A small audio captioner, trained from scratch.
Model: encoder activation silu, encoder depths [4, 4, 4], decoder layers 12, decoder norm layernorm, decoder activation gelu.
Training: 5300 steps, batches of 256.
Rows from block 4 of the text decoder, named by matrix and row number. Rows with one number belong to one attention dimension. Each number is 500 + 25 x the weight over its row's rms, rounded and kept within 0 to 999. All counts start at 0. Numbers have three digits each. After the name is the row's rms in percent of the matrix's.
# v: attention value (decoder.blocks.4.attn.v.weight, 256x256), inputs 0-127
# proj: attention output (decoder.blocks.4.attn.proj.weight, 256x256, transposed), outputs 0-127
v.10 099:458499561509524469521568503520501492474478460490498516488550456520509466475468525527510458502529543477541530489528502509491528499550498464484509513516521565494501468504463516496510551476530510509515471474494473478529460477517528503519473519474494466478492526532493520483467512523457493509524489483467507476464530503576485458524476507486478542557518553491473509529520448505483478504510
v.11 092:471484495507449486499444539482496492522503474469504496483483538505511528529516533514513527514513474488542493534544465509476526503523505495482483502523453465524478504518511504545519484553486495521503496542520483510472474499485492519528483465463516476523546470489516455517532472484508512520469484566531479499548496498472481498503508472527489481513507452472494494505505496526535521525513
v.12 094:475474484487551540438475527487520496495492539488511479492504471466533501515501545497507573499504476498468448481496497482485493495457485468507494511502527490439503471522532496484517495467511519464498532528516541494504511502498483508458490507527504535491478514498487482498473519529530473515462521499499526500499477465519523545518524529535517489490472504544493482530494503494527553513512
v.13 097:504514491471480537526486523518522520512513517486458508514504540491499527511517480546498514496513523507506467495536519480504484462536491467542496498483479440515491457482469513533455507456467517472484534460513466507471516468486494504538481487535441505523501518507548513502530496535503530473519558491561510480484486432461494481485462488539475527495505518476498441506521501457557482519522
v.14 099:490484538513523499477496520471436513527512477541492486474485496491457545560435513548506505490469507511478477566510504475547485534516499509507503482446499499552538516476444515517525500471527479512536435471512504522485523512549545490505453474455504486533501522481523495547528487463498529485501481508500518502520489529512490509485479496517518526544500526532482481498536485487502450504496
v.15 095:509569512438486513513533493550456447526558490465489502509554508496541517524497510502507504493505502457527487495489537466483522482534486541461515481502528438459510507495496515477482508477457478491523520524511486506457498511509519508506486466536501496521486492516473490492496479473506494532493498539512532504477470477501502484498477497541531526545548484529474500507509474527505501474516
v.16 091:509546508497497496496495515493477524496485520531497545512501465541503457521520523484470517448513518540529503514514455481446509517515492467487508481513495495495446522500575520492489494482532483495544458511498492485555514503524523486511513493490453484451483556488506500501470448506499542491473509480489499484517542504480501504484532531513474481524496508481463452506512493509490486526513
v.17 101:496499517510532486460495556532520492546537485512503466496509508470535492477473513518535472455538561503494454506509484524468467503476510524548522493496530486505480498499503508504489518468522533536523511496488463483521525504492469506506436517490538499505468500465492477503478484482456517544501507485507485478496464506531532503520493495508496528533490556476427487455488529531502496534454
v.18 093:497475473529530553502493497450503482489533483522539510485467466470533536454479474534467482512441484525518516513539490541524518527486538506497494504535494522517468531521521519507449514486510511507497523490496559499539565460515475519501451500512485435488476463501503507496520480497518518510551522432490477481517505505503517506476528500506456507501516508481493544516499490498439511512500
v.19 088:481507492513498529476488448517478528497543529517507490504479486524469531456490480510487482496443520555480486500522452507510474511516486548499542489509513470562518474503510497449484510501526480549480506527491489502511490463503533519508468525499499541471495480524459447485448459479469486508486477528540495470519496550490493558496496545512501502448482475487489492517497493502542504490501
v.20 104:523481503519498538465519505485543500549507519487511465510542484551526499490495506514522548511516552463565440502488524492533519495498528536479510472510514447449499495486505494449506523460526533484546506479478510458490502465520509500476532488520485463498488510519440506547469493497502465522487530455481494469475518506515502494532468506516503526472496542469499506530489500476515507521475
v.21 097:490510492466460528507487502483473535519557511518493517489472543503503542472458481521504504533503470516500503513449505526485518508475540521480485516486512475501468520499501449503476505482487476540473482476470524467488517533474490480509511451503525498517510489454507507530554539498485509472482482518489471484533523480517528491493528510473479453499455488499488478499496478522508543482543
v.22 095:465531501481498480491486482505459473523494472479485494499502538521543532501513499461495537507527476488481503457458503538481536488525532518492515489505493490501462465478491485519512485460497437466523473516501509509451501514537479512499508467518526502494523487534516456465487522477519515492510474519519506510471522489494514462486529479496508515522501505479501462495501474489515505517526
v.23 091:531531497487456493507521486468516545496520481541510518465419502440472488450485481509495488514502513495500501468462557466477479481523489509507542467528528515511521468486504538485523450525487454510478510516487482493461487509514498500510530493524532503491507494510568488500478461514528471489509479504525501487461506505510477469501477529518489473508471449502439492484479516466471565503473
v.24 087:401505517538501514537502492470468489498459504506451539520499546500484541488490440523454450528486474500476535515489480507536473524498510465501516559496483499533513494459471550516475480499481478495462493486533508507512538511465499496478459540507510511501548517511483537510537490501506486500501524520502479508494501494500481515476478526521484478503558469479478457541520461510522481502522
v.25 097:529506469499496466454530496545517484490532529484536495476525477509499473537456509474506491512523506529502495526525484497513513496538460499517495531524535511542522541502494515483495531451519512483472515465496499511519502506507505506502511517456512492475537542528506492505515518496481480511504479465528511513514508516509535451498491503490460501500528531542432493465463499477520493490454
v.26 094:502495545541468533533470520500508512470461468505483521565489517485540507464480485535465484476498465518491481432513469531485490498456538500509491518489481503522526497529501510529476465493522497514475494520492443452520554489537492468453512525530512441520491508489523539504534459483515522521539502527493486496498518520526471530513516477480483485499479479520547497494494466498483544500497
v.27 089:562495496514534524521483500537488476486529500472520484525507506468516514507485475534566527500527496518487512501537503535476524502528514464526488524460521514467538503475468487546485519484512513520537520446512540504489493450493479560484448480512505498534531457453526508501489465476492491560498500479507509462476494514443508474441490527476505496508477501458531514502488539508492463507523
v.28 092:528509490569532573483503496503495504452505496511537516472530510501558538513468474529488534499462482536503479501497525484473531553498539493472489473464475513453466503521474463492481495480463537526531517470484544467473509498511483522479455521473460516491511477484466521510537457478523499492503522515451485528520489472475499477503516488486483525482494477507538480527494485510526485528513
v.29 084:473523513467496490521468477474511500485498467513532520492530483529515488508501521506490501487534469535484491553479489492473509540482511511461526524484513474519499540550471503460502481492519493522517465557472457472530526488495489495514489490460486552512532537517551520463499450457546538488480462473441473489488519458519491537522555536516498517518508480495497516502502461481490557470539
v.30 091:503516507512508512512471524540469508509512501490510465526525501480479500503514482530486480486494513521476460509509505499512514523513463491506489526470454509506483516524517484480478469513462519480498448509451499476492499550472557479422539502512549516530506486472516527499464491479483509496465496518514516516501501524502505532524523507503514482487517465556500489495503538504519509517494
v.31 089:514478470479526512454478530534533470537507542478482485510508511470596511500500532463499561525498468502530472508539504489504530498539446509488495470505483478515519507489500494536535498509474540482537489505510500514524511477475504510501525490513527478500542556507488486474461507480495492472448496523496508472444509473477527498479526542495520494512506518525479519504504481514548495502511
v.32 094:534511500491504514535523514480523557483486521533496498479538433485515498480500472474476506486553504519526512470507536503461509480506553482466504479481490479486454542530510532487470568494503529512500498491496504506520523478504506488485466516466457477501499453488491493500520463485472485531531484431453486505470527514526530484498516511476504536520520547484491514504486492463464491481505
v.33 091:513527528489536501492511462528530534483486526506504489495492498494503512483467517481524533497514505463465505530458496504499498486508496559522491485497502545466476519524540514513549545481541528536479533473491536471528519500511458540486521505463518507458489504472465527469513505443480479530457547481438476494490517547486515469498521465485472505522478509477477500562508538470489509519486
v.34 096:506483499449504486516504532555523530506530529512535497499533490525526527516516497480529518478479511484512486492516492516449500526514509502532554446501516473520537490518483497506541507496485515504522475487512448493491483519463494507528537512499476521499518526518513467508442487489529498443471477525502489513513489502518527493457483515510503487514481489521431504458487522491525504522497
v.35 097:477511480562486517489515497502509477497419515492548530535500514540527557484473469476442481525495486527516493522478492533504514514476516455519491488527495541503499519478498466528508529504491492492518490487517497515524530519512501499553477502484484496510484541528512497470508488471520509542523513466477483527495517485491504529487531494482507500484562519522512483499491423507491499477509
v.36 089:489486533482480497527468539500484515510520520508507463565479487476468522516488458493513523501509523476498474536505453491506498480520507476488460467492486496504537499505487510491516526503458451484490502508460474466513479475475497489526539538515456478525509531529520544534493511471469527489488502529522493539494505488498491502469467456490512492507525462487463480484521467490484532502536
v.37 095:510512500501474476497498511501515519502512501482481509529542500482459515478455501515495566503528530446489512488499433529456477488542497508524481508453539442433514494475513488512499509513491506508530502477511490510482478483476512505524513479471505490522499507490500522523508486477456512480508502523535541464473464473518502483487479517510543501484522490462496468484505498497509461494501
v.38 080:525498497503485483504482455507524523505494546471525523506537472515500506509519515516508586551518508495492476469458472501513570460496471498541513504483529462448522504521500478492503556500488509506532524503490494488494483509471480500517518492501523506506507503505459483466529472430482494507489520523518518531505512480464502495477489499492546483506485448538516554458493529461515506531485
v.39 097:527501486524519495489512495510549517462497523498516537536474451501533460496545494475471514532508493507497510532487507514471544483514490457506476482510563529518506534501535461511478466513485503501499513531447521482522462491493475525509466496511534491464486490496464539544490532534498481464481484515456484508514461476477509504456536495489525502528503493540517513470483508513432545496503
v.40 087:530555490492517493521512497555462493484476505471490520540482508527485471478567466492476507511473506523467495471516489515544499490468473537516497474500511491463507478492535468568490487498465519505507506487525453498527504465518486496492528509509500558476519500512480449464459532491489497473513501502486495497476516515519500511517541547466508524497523515517533482486473528523487495489515
v.41 086:480551489462484555510515483535518519485513465465491494542491519455478514519558511500464511484488497506511508526499479566509467496508447525512517533504495524491563504506522467496444486512453480482515471517451492518472522496470502495508531488470472503489525474474534473511507473518483477469517504508527531495547481512488513557495504484498492510478490437510507512465525477536505493494481
v.42 102:495488468502526540492498511522525505489497518493509470495490521418525480439523488496476512559491524477483480446501464505483482510524488524513485498480498450468516502516486510543467506538496481506531509507486525486468520466505537551505514474483524513510494489478467505508463490497502507469496484482534484515527521512505543508500484524490527502498489465485487482506503546550490502485459
v.43 092:515509508504483498516485526508516519483550446522516492500489530487481506552499430510499497442495515543510448512494537487475553555509523501473450521484507527501474485527507487529511484507463487513513476490535461509467485487559475498500491501483497464534488526475525524507536501473466536501507500493505520523538547488479521494534478457486482482503509458462492448520523498497491516496526
v.44 090:486506504547522465523530503527467496504495485555471496526506490492515558536487488517475472498505505542463466512519527524517506531487515481523513489486526525485506513506508545512487516543454498509472456482496476487523512458567537509470448528472463492488473537480529539475533515535506495545508541482483473498538517472497458462481465498505470501552498517489507472492477505535495408468483
v.45 088:525499482492482498467522514477483480480535505481506494447481517504484508551500489464507434520484490535543529496468523498499483496492501480482527481498451549547518524524490456578489492496504531485499477469463482523494514527520534480513483490485498510479508527529494449493480529543496511486492503492514504533491521517492526482530476488494482506528481499497458501490483508502500542508506
v.46 103:472496489470522468533490506491491479481519480506515485517499460542517478498521528495467498448505479541497491525511528464489481530493499504484525439518490461542505487523484520495488488542470530545448528558503500509484485460572532515511536477480471501513515458491456508469481503511505493509503509510499495531523510493527500511491481495538459491516506481484499526507506526489491480496508
v.47 096:484501515488502548484488442504527494510503495533484539524486474506481495491498495507507546544501512488505526493497475474519539490511497529528513516475508508479531516488496490507508557507505481518509488509558513494534555501506507495513476490516548513527498531478490486449523518534495535449504491495442491482488536479493464481480525476486515464503492483496529440517503476499481472490451
v.48 088:500515479474524496502497497515456488518518478457481523510539537492528502519482533505495529496527509507511532519477492543537493531498479526465484545474495469461533523473472491500476491479483455523521519502522551499439521495522563466558494498468475477491505499512535471545505479508456495538491496490519504496478525480471517552505519487480486525466556492457491502520505477491445488495461
v.49 084:472483453469453479522522514467514465528500530516523539514529479512457499491508493465503521470558482433538494532481484467518518509495485544476508506504486536506536477497461504541510507513560484501491475560504466496480487539506472493497508476516535458505518514478502518467572492515491478515494515495493553510483496500472482488485496460518475460547517503536499500488503487489509514486522
v.50 087:498512510490489555532498501502505576479518486518521470528475508486452544494441450516486506508490494509509491498472517512482500527462498532527501493519502518540499529531495514476505497484478507548470505460533511436499542517557456511470500496474515522479525530495524543500550496491444470508493490469487508512522506488496486521497482501490460452512517472496527473525472489458501464481475
v.51 100:474517521488484534478456485495488524496511487502488512536499497498514478534476508526474490465492460513504472520539493526461540530498477508460476531522482485516537477502493510514531504499501459524486500521532485485515481492503503519467502501469489479527464534522537479523527465494500464512481504508503501474559480534491502487514476495501467483489478463549511529488517534470490519468495
v.52 094:454487489449527493475517495531516485530539500504513500484487518480484525425485489460469493503491521489496500475483506493517472503512512501495501486518504471481513541506521493516514485496497486512496529488500469494518519509497527526522483496457516521484464539525470491485519524515546486486533478465511514442449493482465510475494528517495528506428541491514482516481459472548433512506471
v.53 092:492505481482491437494491471505519539470488478490473515455494510500441508493498524526489521487486530531481567468478506485485505494539480518535496501476551476517473458521530458479512457545491500473504502519527485485473474501506453530544507484449509493492475533480511509515494514554507493497516541563483492460508491458517484521530488555479494493497467464458492532478488513545464477517488
v.54 089:520474526524487527498501511455502496503518457522504501486498508534512469511430539528475503503485515489483492501451527507491498480534541482491487507516501471535512483505510491455490492550500498487530500506499541541511497453529498492508523490505486484510474502477544535537542556486513500491531517474486519543536452488499485474485496494494522491531494463486462512497469483489480530485512
v.55 093:481540525456442539469492469526495481512473497531502489507534514452476526519495513491468517483516522534483508500509464466467472501491498514483513514508518498504582490527534517531501506482490492504501460547531480491498479491551500472469460485518496483531516474498513474533519462482516535512475475517519505458480521502494465542486554496514538469502458472475540496524481491510463517463508
v.56 099:522509500476491447513513517533427472543497484484462503529472534504475505518555464507493498494505494492517457468512485522532469526509522516527473471472495482549511468467510488555538499478548451467463499497516494520530511495534525525536482494557490501513520497513497442523533510513530516509499480529530522550513523490461495496449493507503531484514492522504515499459513479530479514475509
v.57 094:478489513514540534506503507502521476508528536497482488484503449444576473487485511511468522504452496504556497490481502502491496541516497512531484484492504504494502542505492500459530537515522473504531485508461520531513517481498491488480484506469525506492464475472517487514513507482497506482488497487506485514488515512473557497512509542473483549490484520526504550482488502553499523506503
v.58 106:487499522511487516503533473474528528522444509501529525519483483517534513483499507465491518503523506457509530457460518467457515504488503474518514499507543520495536503483483480513541528499541488482512530508467517509542496470517500490497502500515482508472520496465461521482500502487533510495496519479482501495505494477533452477511500491462462504467470470547479491509495482438461472513473
v.59 105:515462531503506529503521530528486521494483500491494550517504486481532522506519536481489502498498533481460493490498490493500507469471519505455508519439481505473569458475501462513507512473496530495518472524560488523508536458511497520440511535494489527445530500490507494531521483472500487512509530530503503527476491520524482487499512457507509495477529475531541488518488502471520508561520
v.60 098:476446497565539514518499502528547515496487523492475510510533479503551563504546538481437516504459535500467516492512517536529519518468491423511501494472494515512480484507499470533490509514495480501491470509495550487511480518511492500495528511455458459534530528514481557455480518546497500508498506516463483488544498493502470540519525474486504497548501493544519515488517498527486494505506
v.61 089:500486498446495544523487472525508549544473514522483540514467468526479477527527506483484503464456528518470497512524510521476516502510494510527509476555539465500520497535512522449460525506457492463502526514531479503532495466498490478506530541502525491464496513502497486510470515537453507532523504501494513489526496561464483565489513507526489494444511450518470492493457478537464544511480
proj.10 088:526465480505528554475447504509518502519491563534508483486469547458487499527513524477547537469474498499460517485500498505548487539461470498491477473525493503520474563497513489481529534467459518465493513512540510488503508534485500503477458498534487541518459482492483538508486466524520510491480500461508534499473496515496538528446480542527527492491521500498477499493437527486495514531503
proj.11 090:537529511499504505509516522515494479474537520544483511478515486477528485508490436512438462496500514523477489480472542493496533517486542506488461478501539518485516473465485513455494502489518529485516520490500516482524452471563504460487493517484479505489534488496515515456503523501500454512533490531498499471512501465504525487534519553497480497504463512503512485480533481470506528485555
proj.12 094:500444457541493490509562511485483445511510437447492515495523488485511518488520449519506510531489544497474529470499502454462504465497503499503495505486518484486503500455445470503485489494513448497514481484533469475503491476509506497546519549487477470509539524522529499552468512496471539541475478463513483548523483509483445501489525492494532497488509522489494535492533516491522454519447
proj.13 093:471498524525503481519560461494493507514458474522525482527504467552478503497480504473492488505468532480492521465494490498517521515490491499521545520534524539478528504519529512478492482536509516502519458522507566498530495542499496476448532468443539506533508491495494518502448516478452461524477478503474519467500505549520506491544507491529500490527489474549483524483504483551485510554489
proj.14 099:490489482502513489529507492493540460502474494484524500505506509509520505484571469477524479557466468506518501474471504501495536509495479498521448471504507505472500491497503474474518529536447493460493541532472485474496484493472482511501510553536477492513524489521491522445457521487498499521452503510484480484500508521539544465523509464432487508489513487432539496502489478498472503490506
proj.15 094:498474488516545502498542520444516499484478518515550537453520488482496501492491493498457476489429472484473482494502481485524486539476490518552490478515473531511491498492480509498505528514532495526477464521538530522555490516490495503433512524465502491492500506506496508487472520527528465490512515497481471471507537525485509528501534486474475486455486531532480530511490525490493512565498
proj.16 108:519468443496464516519471497493507504479517534486502474480480516504493501482471460488547521512539542499514519500508500525523464530524474504481481526487493517459502459536531463486493491502500501525465539530491509518491549465472538496520463503534504504483518486486541505516533512520472508444521532490481499519509478500507464490484495524477489494418457540480573519516485511488500506546509
proj.17 092:478466468477479555504551429503488510495463470482485489436516497487459531492541528505450524527506449549443550502510536490527493510503480466511521484515506523468483504503494476464484479548476467521507526492506541524468505502528518510496548494503516491508493530527511541516510474529474509503492516466486542487496521497528483479502467477481510470511516434525508538509443498506482474509481
proj.18 096:494456491444450510489466517501525513481528502512474498501504525562493491527491483500500547493558482481482554491474503503501534531493495511468530549494499487468493483511496464533558469519495522525478474467493494480439505507512520452524493516514506513544523494484508474519550492501459522486456475544529476530513522521528470481510494524499524532485484500482484514491461480499488477482500
proj.19 092:513507529521479453468481511458528461516468472463477536489476491485499498505467561514505490482540465506530537480490522483479482475564466516457470507534460544487448541472511514491530466512517501473496527462447485508502490486535496500521501493510499492506511499495542528476474555555527483512525515509524482490521525469528479471496524502483466535481526502481505526491551507480514491454530
proj.20 098:486494481470546468514497515528485506483514476487510572503531460466507533539493524541472474545482456560477516482497482501506472505487526506527525551492481535484479510512507490503491471514479491498484507510515519521504483489499498488457454517518481497496475477509504486494503521516476537517497478537459520516471511508520526556494572534484473471504485466540482535509494523511491509488492
proj.21 098:500504478483440487517501477505487504497499496522523495502516506508494456501510498448481517494522544480505495525551479509526469526498494462474496481499490493482487473467540471474524515534503490499526496478506479506486457459493547481503525550508503490552491501526533474484512478465504523512497527531495484479516543502505468519472516508476538485516487551493530458504475502472443529484541
proj.22 094:514492467504537502520534505493535470518480528529544490488529478549484455512467498500489494523459533511496474521478492434530465502463487552528469484488537487539501468473499509499476531483496481527487496445507475499505471477457505450512496511513480511514528517510505521506454488519527466517491543452500511467479478474501504494486469478543539492552524480503500512506512511505539539533513
proj.23 095:486485510484545459485493481512476526464469544485504506486564497508508499536517488493518451469497494500510526537539479533557510506526490498484476492515470475498471516538493458496497544487555536511504509471503513474502446502480508487537495515477520512482493510506521472488482516509483470500506528493516535552489505465495467521495509446466459538476492553511511516506550485487532446475518
proj.24 083:533518550502461451485531507511514525508472483552499473519483430535478471480503524435567516514489517455524514488532534504499508526515517519498490503471541538550485506499510495509533508502500511516498499487444508492481471519508451494506485442504509500496531486486495518482450511479541480454491460476483495483486523537494576512504519528510504540512461498502442532459495518514508503522486
proj.25 086:442489513497492500523469521469505487484457474482520443491457510467494539513492503521504495490460497486471471510468500513497474507476491472494518463514484490489528508506449474499489525506497545438522509531503460507526529504516498512490478540495498486507495473512466493515456443505499573539505499491523507480530515503519455513453505451504528505507479498455497529499520497501480515529511
proj.26 098:508469497491481497477485493525445473489511511499506510531526486515478493522520521460531489501544485509544534536528510533558531521503467465486517479473485476479522516504557491543513527467490498503499429477479505550478492488486513516525483481466537548519504508512524494508498511467496446494534474477474494500464497505503553478500455534516479484489481482479505509584501502466507502471478
proj.27 086:497452503533498519526548546491488482528471520462486474487514508520498498475501498474462510506519492498510476490472539479477521536475532519524458479521488516492506529536474504491506466516522508491476465504525465454484506526513458462488514536470520506490483552514460480500493481490511540508540478494506502511477495494548504485563524481506514494513498485512493520516520501492505518477439
proj.28 093:486470483452491494505493551479488504505504491483501506519510484515487463497525436490521558504510462477495470515508480456513527449521531502531502521476516485495509486451512467521515524513546474547515425466488525468496529501505499522504554500481502495536512496517539461465526533476470491506478436534519426445483505503509463522513465511505456532536503462507490502509507485493486516501480
proj.29 081:531481476508508506518479510505499451470484508487509444521467499473517495474494480462512532480532509475467484489501486534479479488503463464505511465475482494535528474432517520523499575511487462547509516438522515503489538501511515543541497524551522533528451522500505445539537554500483513476525541532523502464508524504494471448476495501430532486502504519481540480525472486486499513517499
proj.30 092:437536441500477471515519464479540510479486456466490488461474450502512487507456510505493490494516525520499524517479481504421484465511508500488499467563499508473510490450466539515489490497531477520540532523480478529515503424550444523503477520489459506489457513503529508498520515521500487512510506516455466488523524519553513493546519490474492481490506501469518449484533467497486499488506
proj.31 096:502511519549538501507494510447489498517500487495520516489527462500485500481507501494529478507508507541479512439459493496481443532502517482547515460493569471511497500507477497484500490501534459542486525498524509491514451483536462491525474473459516506510458446517502455501470502523527481517556533471492498516549492505514508508487504496517516487467517483468513493524471515487486524476494
proj.32 092:460447512499505522502458515491496494469487479507524510500479532528532493492536511501532554497491505520525489511507477474518498545461455474498524524514485505531540501478525431503546448535487497524516507504528485464468544485516528554480499511501509529510494491510495494528542500523485528471469518521511479482507468509498470512448477499490494482505461488499487501506456521493508503501438
proj.33 087:514430453460507520512505506462487530504490494483460490517534479492517531477486461470503507538517520521528503493509518494494478554505484501503498520501494491489509498521534449449487495500517471486513471527493505507450521493441502533511522507557527482514509487525476491506544490540457548475518487529480476520452492450507513524508511519495514506499534499493470501494493485482508472424514
proj.34 101:478527513516500508532474438498489472532507464486526472492491486472495518472499480522488511513486476521465533492491497494488454502511468503508533507525515519518490505484479493516483503504534514513502526570505527499500507474534551515506501507442538528529462464473514499482474478546479477523519505494524494486534520495498472491502483495489457516502524479544539551518475432538503490548500
proj.35 101:527555528470475488470469566504498515465535548530486494492497533494458468512538516485527514496523500463464525479529493528526500500535492485481532491475513472543539490517488500510478480545496522522502509462490512498497491498486526483466500530491516471501507476532553486489495500472493465492465468541499486515507508520487494472472490525502471520519488452504509515507483509520493554501462
proj.36 090:505503537454459498535493482502527485487491528495519534462559520524495534497496507478505440501459476524566521501526528550503491540534478502512531452536486493490528516512493499508507528498502510498517477512499516521484494479494531526494507480450461518506492461517494481457510500557518470511519466539514461500455502515543521517480513545453460493479488534530515506526496462512464525534504
proj.37 096:495511544520471488488528483513459501503478527526526533494521506483508521497503538509484465524498459490532488524526535467529493530474510465497508514498483536503506555528524486480458434525499527481483503510538515491514471490492512513471477486519488461493483472523491505490485505470491493542500508536501494509508500536519532508506559487498469468492485500540501528539458516486502481504498
proj.38 085:491523522509501490494502547473514446465505546505485491487514526456522490519479446505498464491500531462489497507550502491510442497476494473491462512490468494515514516486462496492509455499564489505528473496536525479522526514513514506485501546433497465459536486553559489476505502519528526513498468500527506480494507500496494518505572499535499493498465539500500488540541514515496479473474
proj.39 097:502507506492470489504468552487471526501518527514511483495504538496508488505454482481527480461532494489515500501512489547503473467521537477469529494454471468467522451536467479503507514465530440512507495498506470479502548494524539514520503493465504514501509511494518474489532489497499519508513494442508501494525533473485457517484484526528497514446522486510488491538498476509526470515492
proj.40 087:492498497520542535490498477477498476537485515495494518493545437473506499457437571498549518478518484500497506520499536485517498499524500491513499493492499517532478555531508497483496513513554455503447443467485504500487497548520497522485524425503535469524471475485515517516475468522525441503521544471499469522470494470439523478484459470538528489528509492516451538536507513477500508502484
proj.41 088:578502506496482470501489526465505467493549555506511491480532464523548515499455508519491494487489492459502482531497498483506490507521502483490499475494480487485504480471484554534530569479543514532481485520509502499501485523516482468525481474540520504527497552526505553515545505497515510467500536553482468493506518471518446482497488498487490484459463566506481464554501525455500534531514
proj.42 099:489512548489507521511514481481476471476534494496487530484526466509488555534517523492494478508502470481515525519468540523523482537453538517531483488499500528484451465518503516492507465450521495515488496477508499503486464495530510465490549470517515498530497489506487520499498505499512489529486527478469491497501564504489495519516531548493489480446522518532446526487473468434519488528518
proj.43 088:497495486496465532510518497497492494486470522486483478455531487457514481490536486491466519511525495530490519518532476495530513462485468473562531448511504468457543499459491490531494557490534496493542474514488573481488465490442532493511514540491457540489520512538532521533486503503496505502510456547486473502483473503514495501496493473477460513519481513512513481537502497453467574510506
proj.44 091:500484563516521529481500508509528502502491510507491503519502476473531459492502520482556528528502444496507527535503506474530545514511487491528502494523498486514491529484492473537514492487493529518500500502477526515470505540456506513488504508488520450502483492502489486483481479442495475469474435484489497487441489513508542489487520466481493484477504463552466515516490472478519548511443
proj.45 091:459533508496514480515498519521522507530502479529534532479487500510508448499531515507492527488487511467470511522502501514522498500502505543519489458531491485510493429470484544467530544514501518468503498473555525507526465476517467464484488502471507505495506468490498536537512445478520485483516501497453476455554498485487462523451475494523510519495494532451494473475505478498495501512468
proj.46 100:518515498495551549492511510530531530490486488488526476499462511511532456497446502480524506511534480511515493476489500508493476500527494504446466505508474546486471491494513506496493519455533501559528520503520499505524538526516499497506474471493544473481479550443541520497515502510489456480459485519499481473508473500497470480512459533492524503479499522521504507509517492508527516544519
proj.47 098:477498522529469479468516488494474471470502556492500489504505467475474501517519476495496503484501515466473486514534509518546488537460511485510508502494499515511500477502512491542496471470530471501482470527520535509460502514473503513500538515535495509474477432536497494483505494471530504515511509517506538542478470510467513516511520519532473511456509516526506528521556542456482536468523
proj.48 087:486469550525523536522520537476525423480539551547528515483493527464479463501500497486521567499485498469508484498525510490430473503529502477482458464483512556489465496512510516516503514487480511508486503467521458523554500528507448462525500513495532530531515509466496514484509525486506522501486488461503489486509461500557512486495488487501490456477464561495510508466513551512511553520513
proj.49 089:541471535529486464514477494557497516487437507489505451487460498522489469526500489475487482480473531516454464481527471512503507543493505455499511495488494497502510490537505477506479485515481551527507521554498516544479529499435503507515475519513538507481459505541463495545489510516477546506521480520527511487499488485522487518533553482504501463506493470513478441480553495471496492494480
proj.50 092:467485524487493495478528473517475486500459478505463504500476494496503450512547499486505511502495476496498501518558483531511518503487500467485491498453487515491499495496518497487497492535511525479514489547478506542479492489453560511525495466460476478524473443483523472487499509488490514482483439570534506515459499511521484481537507500521498550549481487480503525488510503485486498455509
proj.51 098:501473451495485455520501522489497470495523519508507493495477507505488455485520488496486485506485516524486531506477478508541487492525486479472509463468495475484460518477499526532498517476502533507512481523499532486487492505465540489549492496507497538530526492490483503468524524511522546483513474500545453483535539482563502494535507480471481518436497535458482475495517434489541504506521
proj.52 093:480487534476473527467525457473501493482490542534489525483529479479462476538504551494492509505470490517503535505500484530525489538484510495508515520500520514534521472480487532494448503519493513437486450501533504580481469478524537505497515459511523510550525461502528494550457502455490479487516512533487499508534528499525471473482510472501491489518507515492479507536464504490531479513500
proj.53 091:541518527519506577493508470465483518488538544497478519508548524487533479485469490503525505516552468485538480511496522506520492470472511504510512511532512465478487555485502549503464541502490499489498514497467507511491514484506520452476506474526470463510543481480522537540471515483465477492503478468531512542490488471472510518490510502512481480467543564512521468494504474476482502465505
proj.54 091:505490483492500462491525487527522494496498495501510482486510509455532527515513458528481469518492467495544491481502474487514567493477509485523518523473468464470488472483459481497480488489466478491495494499524489477498486510473487533491481503504436515493530517473457486538491452462483481500475485589502514509493502493465523526532483534503473504460504519489536538513504485517500510502472
proj.55 095:542476509522503471497487540513481516500473515495501493509493517492514512485511540495532490506491408485502486511476497508528502505558492479509511511480459507556522517493474500528494491536527515498498479476475495542507528476481485511520492467465495484501468497545494485486484543480491490500559501533461487528506479508517487439528488482488446518495516482511525517558490519484510509491473
proj.56 104:514510482521517529518528529510520509492502509524518474493498501487493525493483512499484441532501513545531535525471517491465509505486522464497525459527480476503535496572487537474509478537482515471514532545515484531508476494461499459481488454469495551497546446471509556482469482506501460512494533489495475485480492458502512464528491486526477502468542477502507460519521495505507479529475
proj.57 090:484493489490483496517485505444523477487525479486509479497503537515459521539521500479514513487536535518449513536486455509469466508486544495497525499470524514506532472461478495480488511473504503473526520515535500463488471492517503493513501522505486533542522524522489491513514498531534498509502492479535479489538515499517472501458515487501584526476542478482473451515459488451488488496475
proj.58 103:549530519473504494493446541558479468462524528484471502541525464497467492538514455516571489530486502473518440507544467535533501511518555540539478504455466473491543473526493461515504477507511498474509516523486516507474532527467518496481470496499494490473491518505507467508490504497518493458528483533494499569482489516468505517469489500547500515469535523490497515519500515531522529505498
proj.59 103:496527481532537483526526504504532462458500532476480522536504493468535539527543477494498478499532475494512492474490510508503489495516471506554452499483499484487481533535503515513502485524509464498502482524510484475516464518536516527515496491459484492482522503527483518505487541494531468513525474473430505503489456490488520500485470477493444534506440489484496553506555554529515528472453
proj.60 094:537511533462483476514475457459498479490526486487532516520514499512530452489532428517565503504513507452527499487515503498478489479528498523479479515507532457502524535489492490517490498490463515541530505512475455454480525508517486482504496511492500501489501494486518499488442500509519482515497450505490507556458487512474536470461499515517467486470536486506485505499493468492506494497478
proj.61 088:514500528494502505473498496491511507472541525529484482466501501465535538481496507493505521510508459482528518487501485538475456493520469452491535539428500521499516492495478489483510519477523486525486500518490482546489513497558533509544491489477492481531533508530532492502583507479494494470497486490500520518515503505500485463513475489474495519475439503538534534529489548480522517494545